{"arch": "unet", "model": "image flow-matching model", "dataset": "cartoon faces", "train_examples": 101725, "image_size": 32, "horizontal_flip": false, "conditioning": "none", "objective": "flow_matching", "cond_dim": 256, "logit_normal_time": true, "norm": "groupnorm", "hidden_act": "silu", "weight_standardization": false, "widths": [64, 128, 192], "blocks_per_level": 3, "scale_shift_norm": false, "attention": false, "upsampling": "nearest_conv", "init": "kaiming_normal", "residual_init": "none", "optimizer": "soap", "beta2": 0.95, "learning_rate": 0.0017, "beta1": 0.9, "shampoo_beta": 0.95, "eps": 1e-08, "precondition_frequency": 25, "max_precond_dim": 1536, "merge_dims": false, "one_sided": false, "adamw_lr_other_params": 0.0027, "max_grad_norm": 1.0, "max_steps": 4600, "batch_size": 64, "epochs": 2.9, "lr_schedule": "cosine", "final_lr_fraction": 0.1, "warmup_steps": 230, "weight_decay": 0.5, "adamw_weight_decay_other_params": 0}
Rows from block 3 of a small image flow-matching model, named by matrix and row number. Rows with one number belong to one channel. Each number is 500 + 25 x the weight over its row's rms, rounded and kept within 0 to 999. All counts start at 0. Numbers have three digits each.
Before each channel's rows are labels from the 100 images, of 14976 (inputs lightly noised), where the channel reaches its highest value: "responds to" is what is common among them. Only what is clearly more common there than usual is listed. The data: cartoon faces.
# convs0: first 3x3 conv (model.enc.1.0.convs.0.weight, 128x128x3x3, each kernel summed), inputs 0-127
# convs1: second 3x3 conv (model.enc.1.0.convs.1.weight, 128x128x3x3, transposed, each kernel summed), outputs 0-127

responds to: black hair
convs0.1:462498482492541498518518513505487530469520509518498479471473494468490450450473513466499512429485486523540496472529534515478486484474455494515487489498505480468517531509494520562507462500481520451515484466501509509530475474503504507486504459491503471484542557481501486515520536511509480504470521505478514482532479529517502524501493549515522490541490568519510533456501505535509486498510
convs1.1:526506473556510486468486535515538477513496522479477537507523484510516506505506478515578482513463482483508496487498487503518505522516457422525511527508473495476496510475498479504545511481503494521483508515470488478474536490503479493522511521491534531496516471507504541488486488471531444542465503509489531527471495465456492494513542427495472508464480449510507462516501489503504485527495

responds to: sunglasses; pink face
convs0.80:524486488462478467467474505479471470528463456468474483515497509511527441535490518531496531504525525504469456508500542518480506475479525508478486493520487492517495500450519563486477500484463529502465472484486489480549467521495514490496514453510515524478513503531483467472451470536503493492520502497542511501501446508481503502485505488477483504526552501543507507518503506565481513537491
convs1.80:498454524513498476510527505524505512521502515512523523473488490535478522479542513487484499497496466476476509489493468497535560520475531496490541486504477464476519487500471492528504481487579506535476491526461490515496487506513460570461503503476456509507489516513509503494525492529525493508459461517487555473462500487543474523519523519484467502485511491449529527494489478491519511490437

responds to: surprised
convs0.99:541500482479519492475536497483460507497488486483493438497486508490510474505494489500532491495533474475471457555504514449492464539487512491528492515438501517492490520532492497534505523506455528517494479468478469499481470515496526509514497487521499526429497499480519520504478488458470478489502501427509524508476514506423475486546521516488504495502498449469523510521529523487490502499528
convs1.99:498531501514459485513455530511528527505472508543466513556535536490519491496518546511476528486490490532505525494455493481512528502463504551503524460454473505518498466516475467515449501465490448512503524488520490496537510530521506542469501519465494504523511526530517489528519540514509531463494478539502509493530521480567536487470493519495519482493511494472493498510492487464493488457514

responds to: orange face
convs0.92:523477459438487500483505494512477538511543506478469516506516493459484516479565507486484531476525497465515470460497479485474494501549512517484483506504511501507494511487497493449514490492477488442553458493488482458504541484478467559521538504508511485471492499472496525510494514504491523528526529509472516503497511491541492494511521491458535483481470517486514436549492547490507521493480
convs1.92:499522500493513505473484510473482513492520487456535479470492479503523511516490471490438507485451485488508505523525516495494515485493488493499500503471521529492511483519491551492538479511476516492488493523485496500516501492493510494491485495487469543453500524537459508507494498486560511520502515489464457484482516495479518465478504520451495441489411488474477486455541481470498408491485

responds to: hat: no hat; a mohawk; green hair; face colour: blue
convs0.45:495496478450490470510487539521509435487485492501516480489504477466474509474505497492474498484499487470524484450467506481492425481531533486467515494511475517470511503471484474513484513506518496457493513496472527524478515519481483522475503490503443524540493519498558498454475483522512436514507518491452513456501526491514487495470496562475510456511510522483511515484522486450513520501531
convs1.45:493462522501469464520483495507459510500494494495508445477470523525488543483421502512477456471441537466483482462555513495448548521479474486533510496468489461478495504516522476482523467487489470525519485515485474467503525471508474495506494511516542521475470495542500496516541513462523499526504541500488478494494513476510519485510500515466488504543505492509469486501514520499537460492492

responds to: sunglasses; teal face
convs0.17:453498523509526471464475493512532510516502522538518488497516522511534527493515554553497557501481498512476536474527491508463444496519512479499434509473501495515537465490525496481469471493482502509475493486462496491544520527496523510491505472505476540491489500488511514493525440488517511493495462495535518431562500520462478490478530514457466489497501503519527511507498466490521515517506
convs1.17:492488478442507459504498508496501496486494502495520478507487534508513530511538494495491483521507486527519497473486524495513506518499540493525532513539478478474493473500474476531492486497473514515491539482502506462486503474474481483514527491486496526555445498486487497540478482516485538528528468516496516602427461489519521519531485468532537478500487567484498493490514491505549482508520

responds to: sunglasses
convs0.117:473488505524509502519474547504495503503466508497497504522466518509504458543539516509520524522507519504437476496518494500537477517465522489504531513494497499510549481484480505482532482449509466457458481502488481536485490521513535535507486536479482486450537485507461519515481503477542505498472487492474528454485488479499491468500507497496499470543429514514481491518493497521519499588476
convs1.117:509566506526526511484459451522527505499529482471498530471490507489421526496481503468483467503460489504423475520511532526512488500524465509472489492516503479483475498505509482508482499492473486533495497490481469542497524484484498491500485503530472476570462490533524489480578507521498498468507534480489496500542542512493495472507495497493526528494465501519529529502506507507500503458492

responds to: teal face
convs0.65:516511500472480514512518498516491494506493507491526542488482512513472454449508491491460485556509464489496477483501495520501448526509486506520444507508534552439510450524479503505484507493470461489495471495516490509498528490507489425515497475528500483462476486488473473444478483475467506471531500491495498468522460468495527526521503495463544500472503496507518472519516469499550474463515
convs1.65:493463539432515487513487543516482460511526457531490524511495521514506485518486498486553517497509528512517464488523489507492514491483476453494506518540504481487466504479494516461488470460446523467503526471490519484504461547491477474482484543493512464483530528479486516539556530520511489503536510466513512514490505513472521491497506539520540483486528470503470521542485494511480542526463

responds to: pink face; surprised
convs0.31:535504533441513488499491502502508507519468524535501484476473496489483490517495467533475503475491487517489525547504513442491472532503503505520530523363494512532499511514485502520527520538499503506511519523493526496479497491502539495496492513510500499485478491513504522497530520490504493466464514491475489524497475503541469464475460546499538483504475474484537461521518503536532485488524
convs1.31:467506503457511512461482522507503488518515519490482497500500477533500534482475505474529466497448533505496491518523497491485523492519522513500493522392508509496491497458497459454525539473470499476475478505535489484516466522500495481498536519546521506473485468548477472493480503445510529550501517503472483504492475491464488464483482515473472520467507504551466490525512478487463493502511

responds to: a mohawk
convs0.69:513514470529478503503532510486486516514465510515494463495488520527547528467539553515552476554496486491563492493511508540485532513498509517475502545533485505474515519503504496528509539529510499498523512496487537531456502496477475508490499477470510520497478457518502498517609475488467501517503485518517466505487527492497511507481508539503514543490488464519465499476496485517474522535489
convs1.69:492564502493474487467489446521516492525509488463499484443508474505463526449484470508486450508481494489480552492511518476500538472504481502483475494474469521470452483492487505486476524509503476504534463496469512488519522507504495489488482528545461503536509528557474526509500487516537490535493526462536496491477523499436477502465481483495504487511518504484520487492500516484506441459526

responds to: green face
convs0.96:494471533491517449491464515498473516467480478507489532502483455486484499474508531483514465450468489497474480527489536508513459525493502491514517491528493496473467490504482504535478506480524499479548494448503506475512505516507497457469531529507521462464533470532477480463476482476491548497485468495446486506507523497526484484485495476478500495446548513481512518519545478542529440481507
convs1.96:507472492520509471486506480462508515454504484498498481547493489487513474533488509489517512515510490500515488493516485523475597483472486529501482496519485518549548491527496511490504476467460459500463466570478472480522489471511507479480495537480491503496465527480472562486472511521557480501521461490518471481492469498493489528501520502467517492524478508517478463471491527464474534485496

responds to: grey face
convs0.20:480472504544520563494499492516491504459523527516597526495516553502522515506498476509510517470502527483468493508490505510498485497522495522516518525490482500539539499464517447506494473471554509493487536476534513546489497493511544517457504500533538525514533505478513497522477485519528553501516524535504502522489492549484496494526501508494478540525460524486499531510519504499496509544526
convs1.20:483514508504488500475490458452497465490487420484435503459484476509454488475510461458489484481431500484517480449461515465512508516493476435496523500494470497507493511503526528495496477489530482521489504531466481462546477493493544508491459512461517476523472541488528487518505476496507501499467515512487476502493468525505496515488492481471541496505495472515503485509522520526487487483465

responds to: pink face
convs0.16:509512506494511504504533526491504518530533406493503502478500497480475470502491497541524486496505513524486514494516483464504498520499495485482489471544524471485500497493492516506495508507495500497499422510477513496457458508512523502529487453493426459489515467484515500510495526487502503469500501535512508418508526487479508492503510447533497510460455482490498498490522534524510442518449
convs1.16:467540501490514529517504506506486482519493386493506476511495461535486516501497508488533495518503497487496516463504520576479490482491508506520515522461515497506481458497492455453448486487513450475519439495519495505561485499488488522493504527474449457489475509508498496474477496476492497509496492503501522437506496516485481506491471478517500476509545476510489483492496528503477523495527

responds to: surprised
convs0.98:518467520451514490504479496522504495497548470521531494491493457519478498464482468490495524487493491470479448496469481500504486472492510508505470471509528528549547506554525508482529511476510493493490491454494495471503542484493518496484486485503459448509504529409502508485542532474483518510531468519457494538536486448485481502529509496513467485487456494489490515477522512462505479501487
convs1.98:538484459519457491470464519494505501452493518522447534500553514515474529490497511436502487454501488481513508521469528527486452527508524481502491489510522522451521472501486496517505535452448476479452522467506542516524491515518473502524466499520479511463491476498521511496525499486502463444505518507527493514512465544530486491490546504481523517495480479523513534531490499520488483487492

responds to: green face
convs0.46:506527492484492481489463487466512499472524522514479506513495535480503533466525537541486517507541505459507501487509504485518497458493512499489452532487486508498499503486471453446495517520454502487466507495523494456498499519503518520511492504544471465535545549473551557541522531558508479489477526527507494486492532492501520512498479496465470474481501522478486490514472479421492485477505
convs1.46:497471445514521467536523514549499529519476524483542491507510510517517501522478465510482452476462534496474487524546496532510539516436509522518503514529505437494492491514498522471497461485522486470502501546519473531495508466516486515520493547480535525471501519529509506473511490513577522544501500484498512472484481486485476511492500496499522504508476520486495477469463472563484500497492

responds to: purple face; sunglasses
convs0.71:492475497429533508516526476499493514493485526498519500528521523486526509517495479500469526487450468523482518528475481509461505562559497484484479477443492526528507507516499500549496495495485507504493470498450488447521509483516487465532522475509542497495489498479456500432480453508469506523501480494476519468522445477494522468537504527520517502467505511483500493462516507515484519476483
convs1.71:478501521499515493492505495497515497563499485485458499511518519468490506510474485539565518522472536517533504489493526535506506480501501501516482531447536500499512497484515497493543499512495519526512513476528523483488542498502479508485523510519508500507470451467457482498535517496523494541487504559460503435433442501484475511486488561477516477483528497495486528542499527512456508505522

responds to: green face; glasses
convs0.26:473490527479479479513481522523517453445488530519476489495535474453454476502474508471489510497509485502426469500505526482509481496507485490530514472539469477498467486501445428461472481514481461502455483502516491540500474475494526510514483500472478491455509517539507510466478536498509506491472524522540521503515505527500481507505533515453464495539499477497526468530509517506516504519485
convs1.26:491506489500519469503498462483492538532522517533498464487492500550460490459473519484494500532475500513465547476523543522478519470489464497497474527514492485502469478539481451437531518451500554499515521543480559510475505499549510484489483550524489485472489490518495517530505486514524505538527485488490487486531481476522544470521497498503510498467477515482457507484504498517520501454495

responds to: yellow hair
convs0.104:512507531483511466503431494521505486516485482488521511523472538482536527499494485532450531473505544517497519494451490490464472477498529504516517535501491525482490510486492464479526497511519462494513489495508498498494475486436488492493498519469506490488508444527472552544499504513503512479468484451522528508491529505447484491498507477498566470469507446455451501523497500500494468470492
convs1.104:549533497511492513455510518474485503500524502479499508498496478496462481517520499505492488543496470474491517512525484472537517531479452500462484452490499493525542481542482559505498534503487520479522499511512465512448535505509487491486472460487492555536531532492541463512498481541498519505516494497518480483554516482535518503504502464506466501526469484517545456462496490526527486441504

responds to: pink face
convs0.120:503544468479499516471487503505447514527475469492472509489499506478475525457511524516574508511538498535450474489495459469526506503484507508509490509495531497521516530555497493479526507493486500443474479496489490586511461494484511474494505496488476492482456508485468499462532540485521508454511481505517510506518474460525518469504515512487483484512483458461476521490513506536479482531530
convs1.120:502511503545458480503492553500490542518509524508562487487493538471476472511502505491482504490519509494503530535486524478477475506536487490515537453507504527519464478475493501524458525519541543489482464483509536496523505465521504487511486502564452490497486464492520498515471498542454520479510549504528540442498546533511511482482482480526518496480474517450501481529496512518503491513495

responds to: purple face; blue face; neutral
convs0.23:470499538500516527507518500474461447498548510503484549493518480494526520520499494511477509507511473498408519469496485504489477538523458517500525517477481469505499509474496487487509493514527510483497497504527467474496488478519555462534486499513517515441510518498525525482449489490537529489509495498495482511566533498483500509507519520484479485505475519501525527578543553503498502491493
convs1.23:515491493508505468482465509521496458502482488508485518499520461512479494539477475469517481500499566508552498510531453500520503505487488502499556505512454495486521511523499493514504494447483495501520532500529481467482495478476560513495551507489466488481522537466504493515563506500491480521486506541480533506438497501491439499506475519520428488515486493449479526488512498466489485515496

responds to: pink face; sunglasses
convs0.39:503512533532508503542502530477489494486492493468503495505551480476469501500471464516465497476494532537494506493516545471511514462472572518539530488500462493510486519516457501501465515503482486510510463505503490513502482517435509473509494473513532478539515483521494533545516517475469537481463479450485479504495537507482495486495453550461492505493511526544503511532523483481497534537467
convs1.39:505465497483518487479481519514531498515520550523483486482490471507517494511501533500521452490473441481493483521509475527515522516501479515525494441462475498516478478495486485455521522465527475459508475523475515504522533512542512536495476493512506460466514533534529510482459481480574467519548531518475480521487464480514525512459512489543474461484483499475507468480471488511521504479506

responds to: teal face; blue face; surprised
convs0.33:513531470510494503502529512500510470489465471498473495498531451495514493478495475585531506436482458479503478481507498490506547502486487518493494524500478490497501507524491554517503499497463509532510525533448511497444495519523503524513480539490508470508504489519500510500514498532508492554495469468514506513479541497515530508523446533458513472534537514473498522485536487532543488546520
convs1.33:552473498529472453514508558512543510506515507548510543510462493504482502507475529461472475481494512481488525538497515524481498500521535551514515537534493511517515512465485512479517519509497503476456542528538491537542545544498471505514520490507501522492492559511498512530461494438516491492485525513486506518507547510509520497496510487489499515481494477514548510488499496446461525486482

responds to: sunglasses; black hair
convs0.51:496505515462474507488507496520499496500478504503474504508490521503460483501528510533479530543485519471524490478501527458470521456494422509470475495483539498524489530499515540500506514532490481506506440473443476471496495464477497474528492505461504480520503511482484492512490542509469548533538518471521541435533461464472508525535500499516492519454514502519501477477510460507517513488526
convs1.51:462489528511515484472476493499482500519473463524466519518482496483522496517465503487458498508493471515473467514503470480489492517491488566500512481487524517508505478527474496546553501511564510515446480494483494527525498485506531531459463496543496455517542493494516534527528484558529490487491491494530488493460512487557482513475519478499458491521503480438532505508512517504483466528479

responds to: sunglasses; pink face
convs0.61:503499496491497507519487505506532493507452490480473508472467512504520478486511511490475474483457573492486496487486519451520482502511492483488491474455451455469461505456570526492483492494528450497504472516482485524549496506485442507467532490531491500465505535488510450487470509526483479477512496474488517493473480439481476520519499499528504485503529504504540509497444478463507503513512
convs1.61:506492507519457482474494533478523498507507481504467497510517463502519543512507498488495463475469522520513524482506496453477544482497493490504538491471496492505522524504527537556525514465458490470503515540529499511500564494499520493464481504497526466531480477506458513476501482468572517529519473464534496532498461495510497489529459516466490454460459455490487489465491524487519476523499

responds to: blue face
convs0.123:496513491515527491502532496519471469494515473468505489500493523485533449525483533538536512515487515531518517504516435525541470506434506460473480491494476501499479484481486501498483405494478492501503513500533464515503506524533553504493512535517563490500515515514494473519432506509533492446497493514502508508512434513515503510499509496491507490504496448467499509484514504510492532497505
convs1.123:503482526531486506519463480520485438458491502492484540478489484496517513541497514506464493498469498479520470499499450492540521456518488516502485512495497494455462510524499456490471506516533491531497466484500502449489526481467494492480497505482500500476488490524507490465622517483525503460492536514488459478489518512493474477521494487506471493494468500484572488520481506484510516481502

responds to: yellow hair; a mohawk
convs0.68:484487474491499503461483509505472509479464532485518547461490529524481490570496471516493497506489534498533480485467507474503486503521502536504475505508503558512488483485427491528501502483496502506531494513486488457482488495483504477508530499525489490487438466520464513443550494488499464485497517500485482479453494464449480466516532521510511479496491495532494500497472454491472566471492
convs1.68:536522513490480491492508506460460506508492515516481442425474494522495535456487485500495481501491456503467531460498496458512524480501487489546491527477506468505496503532520518505503543532526482485495498506460494545512456446481470501495509491511481509517510514489517491535436481492463521536507513494493468498498531473467524490520499471466500529527497479495419495492511518511512469472475

responds to: teal face; blue face; laughing
convs0.113:459515480476522458498514480511501470442500504508480472523487509469533477505489534483481497466509522529470505462522472500543507538497482467511533535490493476525471485500493504495477516521506492475510485536475471492475542492514514472476496508508492552516502500482540496499475503519520462495502530506498526486560500569492483555532479489463463513504454524471505554464524495504550503533515
convs1.113:507475513525493489498497492499511515508510499510520496475482463500483555495501462512498477519504453522469459430525504463487488484450513503527531519541512511518498485477518458527483496464479526537517552492491528532501497511499466454528538528494512536522497502493490504458495520530488477546430527505498500533468465462485540473477484517465501523508481516538498475501491493522474452486510

responds to: teal face; beard; teal hair; sunglasses
convs0.43:523467459496504519515480489487530506506522521514488464512566524477484487509478480491504507454447494507491503518504478487488458563473483490477472480492516488435480493516414506431515472461493491486490537513548505515515510495498502472498532505489469512513514511483517482473482498508478490489448485518530491494476473515510520488556531482490467488478461528491485490509494486502480465520470
convs1.43:516528492543525480517497519505532454515475550516441484468491461483554511475462498478503465525526459473502513495486535458497527498484495491498508498552514515482489499478484487506503474507480497493488517505507490521525482494481500485557517519476456469481507511513501513489484455487503445516449490531525491552489498485478480465490477503486518487585469538515485470474504507519492528479486

responds to: grey face
convs0.15:507467488505512493492532486477517540488503499508469505475511471477479507511498433456506517508478480503479470508495524509500534508490544499506494496487525520463490540497504553492479483483473493486532464471502470484471511542480507499515522506482578504558509502476491500488485478495518532471501468497482489490491495515521544495501496476552473491530540540582505529483479523532468448521500
convs1.15:465496488491502472480484483517491476507468480483576530513508510477536482482552483491527492545506510481559526495469480485504519476502487504504499471527461476490520512501507482468540523468476501536478521547513527533523500507543517510499445508489472484462530475555468540521522480518521461505486477504507504506497520468489466496471505464480522508470447514502477470528490484513472527531493

responds to: purple face
convs0.70:519490511460508501531499489506495506488495513491501468458492534477500496493500471507459496495491498468486480502472454469469448482511460507523479505521522546491469503524487507526503488547526533496494444461520492494440442487503505478479482509484488501479469492487500481510487448476489455421503490514513501511539478557474517544505507535478528494501513479513518499521537533510520535524531
convs1.70:496534518477526524511551548530468496514464602567502503508534484483488489493507490513512480530513503470523487506487492542489477510449517537496493476493467459491494503466491524477495515472467491470500507471491486440496489494543525514495504486523504484472484520502515499479467513467491494495514514480518517509519487488470502560489539525518509508519481482529513526495477495547550522519506

responds to: orange face; surprised
convs0.49:522520543484521479521483518532512491484493498474504467522527484510509515503455516518499491538471515519516500510533522515521467453468486508514514478455496467534475488523497519496533510486509515516481445479486521486516480450489535454511528504478512469488488495517506466507487455472492543451543505509507538509553474497465508530543514446497504460504496468536495500461513487441539496480511
convs1.49:466484497477474513504455491494486481499491498508498483516508478510496513518508531505467505522474489485522481497490480498531502509518519525457494480447467519460481521520462535542505481507494478516496431468486457501533497510510498530481503494483473496484511544457482521555495531520514510511485486393476443438461470508498492478500518487531504502537493459504496501499512476488482510477518

responds to: blue face
convs0.76:519482489484497479522483492496504467465524528544536483498507520471518509505520463553436506500524555486477500474502454494522415555512444483526470485489515497464512457525492470531472478466512500508490481513500504492486535512497522436513465482493519513480505479502469514495448470500493518507485488502487509484502484506455477499475511552477480469485495472500514527494494496483503529494495
convs1.76:481523506474501503514492481491486505505487481455487520499479531487519510472492538494470523455465498509525530500517506485508502500502466504468550516494512498534506495490519505480503510510541474462514541467524462538505477488498524466458541477479511513510491447514498493484466531479501486518497466535474511548530445511464528403525497512528500448526486459526464479516470507493498490492500

responds to: grey face
convs0.74:479504517510510473505482530528508537491515491531486472472486514461474507479540504530471507507522468485510512466511489526485461476495485503498504491522496543518491476534504444480519494515491509469514441496502486490501469448484493440487512532546492462491472470477494494533477480487492433435507492472485546480507502520524504521506502556467544467484497475518459495516526508475511499540516
convs1.74:493495528494541514511513478496493555508521491503507474516517515498496510473537476509518477466500501502474516459486524497501508545577494455485479506517502515514489502474487567505467488516492482496529526526512501490491561460496482537518460560521505457500476506532457495491464530474514463519498511487555512474495511489444520513494536524483476513518487513447492498486469514539488482487492

responds to: top hat
convs0.93:552482511476509459514534496496519497490489526488481537526481452526522447477503496471496518536542522500522507497525467490518462473480501483480472502514502516496480494501530465470511475471530500460509489483473464480513518485556497494498533466465498453462507469499461460442489511488477480522491477523487501486467479505520508494483500475545418507537454486478512494487502508525497487532489
convs1.93:520477486496573533492483482478523453503525481521463535518504468515497526494529505476459526528491508485551464520560466506461518499534465518495518528529509496484511535472477470492497526511517523485507481521436496498500518470457517504509498475482545498497498514531493474495522503536556533495521494481498499493528545518515489499481513537527462504522560513492487461490517500502521489475480

responds to: blue face; purple face
convs0.21:489478508499513502517533503499452463490518492495564449510491545489523496487517500514528506427497484532479525471527476492512498521514447482530488448537514499483505503499516496490436500493513490511468525492520467513475503498506491449511496520497520513537541518482493524499487486508473465512464507540513517495518517499454508521491517554466522465511540509432488490535552504504499493504518
convs1.21:484515492511493482476506465510554542487486520487504499488507482491492500489468484505462483528500539513481536475500499522496497474468519490459495535414524502491507526510482512449480552519465534472494499491493519514501479503494516398494470484493565487494512474530505511528471497513563475506521502525501476490484486488454459503488492504498500506497480494531471523493495482464491493499460

responds to: a mohawk; blue hair
convs0.37:504484487523491471447489515466496504452502513499501499513515471489511515498498552492532489481536490491556485490485560493521559498535454522490508506479474482497505532476527494499490518511514484494500491531493560535471529517509473488536482533511479508523506486545516489498546526507538481517464501504468516527525538490536474514484475514447543537475538544537507499500498528506469476494535
convs1.37:533539487485494501546508530518528443501482522473482489464491529511480518472492495498508518516437522495426506535462475515478518502512566502500503520520498514493544471490452533485491491518453518489491531501516484551520489513505528510515527468505544469484517530492509527494476475483514487530519529484497504485472555500444496483491499516482504526518476518499563536515493510486511502513492

responds to: grey face; yellow hair
convs0.63:495469464501515480505483512489540484467514511531555513480488504493503536494527490513481475492507517500480524486488469495495464504460549561491535524511482477496507524473481530507483494514509529513528569521527482523461520530493486527513502483502545575506525509512562513510492482504504508514500520543503494503503510521513518533517496547497472480536524532502490550563522496462504490532525
convs1.63:477539536555509533488507464513496483545531503480487511512471496504564505521531536506533465486468515505519510463509507472512503517512507443533525498495520480486487487465513483480513507490505479484487506492491476535536505459492472503494523569487530478510496473528437517483461494465515480518459490480480448506525463498465463491454503499514498517505496479485499464453516514512460493483486

responds to: orange face
convs0.101:535518506473491487467470529449503536469506511514471479521530475522441473505487533517484506493474476509488534493478488487471496464539501548484585525494510550518525509530455478516501500510493551500526471486498526500519487509514536506498529496513478511474488476518494510508521499496493480470512505531501549447488478473536532499494535509469487459485480483517502476535470536464480491500467
convs1.101:498476490518496507554527507496483479512501571455512486496484499469491503480480504487517477450492518553505515501510546511490526499497555471471459462468485470476509545486499489481472518490462500467511506507516499513497494490470487539491474483495506438498501449486509508515471481507531462523466482503528492494516480491473452501502496484483502514554510489547495456457495515515512544452529

responds to: surprised; green face; grey hair
convs0.30:480491485484496500484502481508515476501501522515464443516518484489501509472506512559551496473514490493443500525510465555452477483454480485512481507478474514455488459511545585495500504495520518512474500541510503499477497518529513480511491499518490535493518511505498518516441504505471508480504480466534534494498480551517524500512462468518478454528529474495471497508495473518508472546502
convs1.30:484500470504507454540510491479508510519502502499515498501483476514510519470477489479495481472519463474489523500462537482480488503517513475517539533565488455484487520505463486537494549497524505453448521471487493538512533532481477519529494463472489505485449515540485497483429442509521513520508491481516492533513531517522527489514522496508509458502481500488482514428517481472504480514510

responds to: grey face
convs0.13:499471470477501462468508503502508512475502467504444496497474508482461489489545471463504528514497505512468491508454506490473492562554503503489492533446509518512493515507459474503523486531499503468479518482482515500487474465489506497516486528486496498433512495510528513519520529516493509508532496438509510455515501506534500484512508510520504516486492443496478484549410497468477462481504
convs1.13:507524536534489484503510491499463485460497540520491488505502496495514495502495501483434519504527487505554503457489476463494501487510484486495498483492467499516516494539505548538460516484457516461485460497494509526483496485509513508490506526523440540463507540463534537492465511528500477460489464473525495513510503491480495526469457454474478505524461509536486462498503492437516457510464

responds to: teal face; blue face; bald
convs0.66:475477489471548491496481489481530497469493480481509473554519523471503479485540509536468509481509466520490494501546522465477486558495483480456475504515537513505462506495545530521492504521499511440515480539488497527509499524518482532516532546502490481473487491482498520463513477503534472535492522494479477502520479526494518474512556521489526509488522488460487495465494482545559479453519
convs1.66:464532474512515470483483514513479483521499435504490487485489503495465510485486500485542488474490523515462498455472499482534524453558504515514506536553501503508487457508467519515550464505515495444493529508489506528514505496496485510542478524543505427523490522513460490526532500474484509527518494488536495500463507497461469543522467522480473514505472544514510521495490509483467516492481

responds to: beard; glasses
convs0.62:476481498428508471525506496481514496496542474488538498518539485491485514451466434544511518501532460472490489483500521494460517465485486522519521504487483486493528502504503488503485496499467504477531487464549496487470483504504553519501484463451493490501517495451488542523507493525490554503519520541494567531542461512485496495487504509482529477475525486475494495519518479504523461519515
convs1.62:514537518513476516507517490476484508516503495534482473506507513524496527446486440451526476502499498530515515491468486536524477465500488467518472531508494503511497499538528490512519497594515493492452474544515493475514523482508457512494487459520495560475493527484495489492536491482486539504520521481508434493494554470505503501497518493492506481482465537497471503455503535497495492457492

responds to: beard; orange face
convs0.95:530498492510527495445541539522478503512552499491474536520475527530497455511532511535509477510504492482451499488484507470484454504534531510510475513516499535479482506507503504462495485474501458481541533504458526500539483502504522515505498501545499484491541465439513528521490501500495513501450456512491458520471481444478456509466494484513486476476468488465507504490479490493484468523460
convs1.95:515508458533514500525526491487483477497478575500492506477543503541494495514520473492544456477477477459488526532490496498512493509471495481529516486492503525526483548478504485520465500460499527493501502489478474525514470504514557516482556468444489548475501549502508521478467490508538516489511515497477516510482514569530497498453514489486518525501485475530468492456495506519486495537508

responds to: a mohawk; red hair; purple hair
convs0.18:499497501485469502516506478453501513561486473516500498462479487468491514499475572491512509490528536513594473483505503486478524507521505455477487468534525514466482471490484466513495509538516502463464485529523557496510510526449507498493512507496507494536457505483544529514525488477485519504476511462496495481485451509509530511491497461505548511458523487493473499487487507484524502504468
convs1.18:516486503448484489497495499541521488484491461488461487466479524521513492457484448474503476513443507481444512482509495539490523471546481488510499522447524497488475514513462543498489506521505483525499492469479503498483541454492501525485497538501504499538471494576497522474523523477518501491529497523462511500498533521493475462500496497501474527509452456488502503502522464475493475445475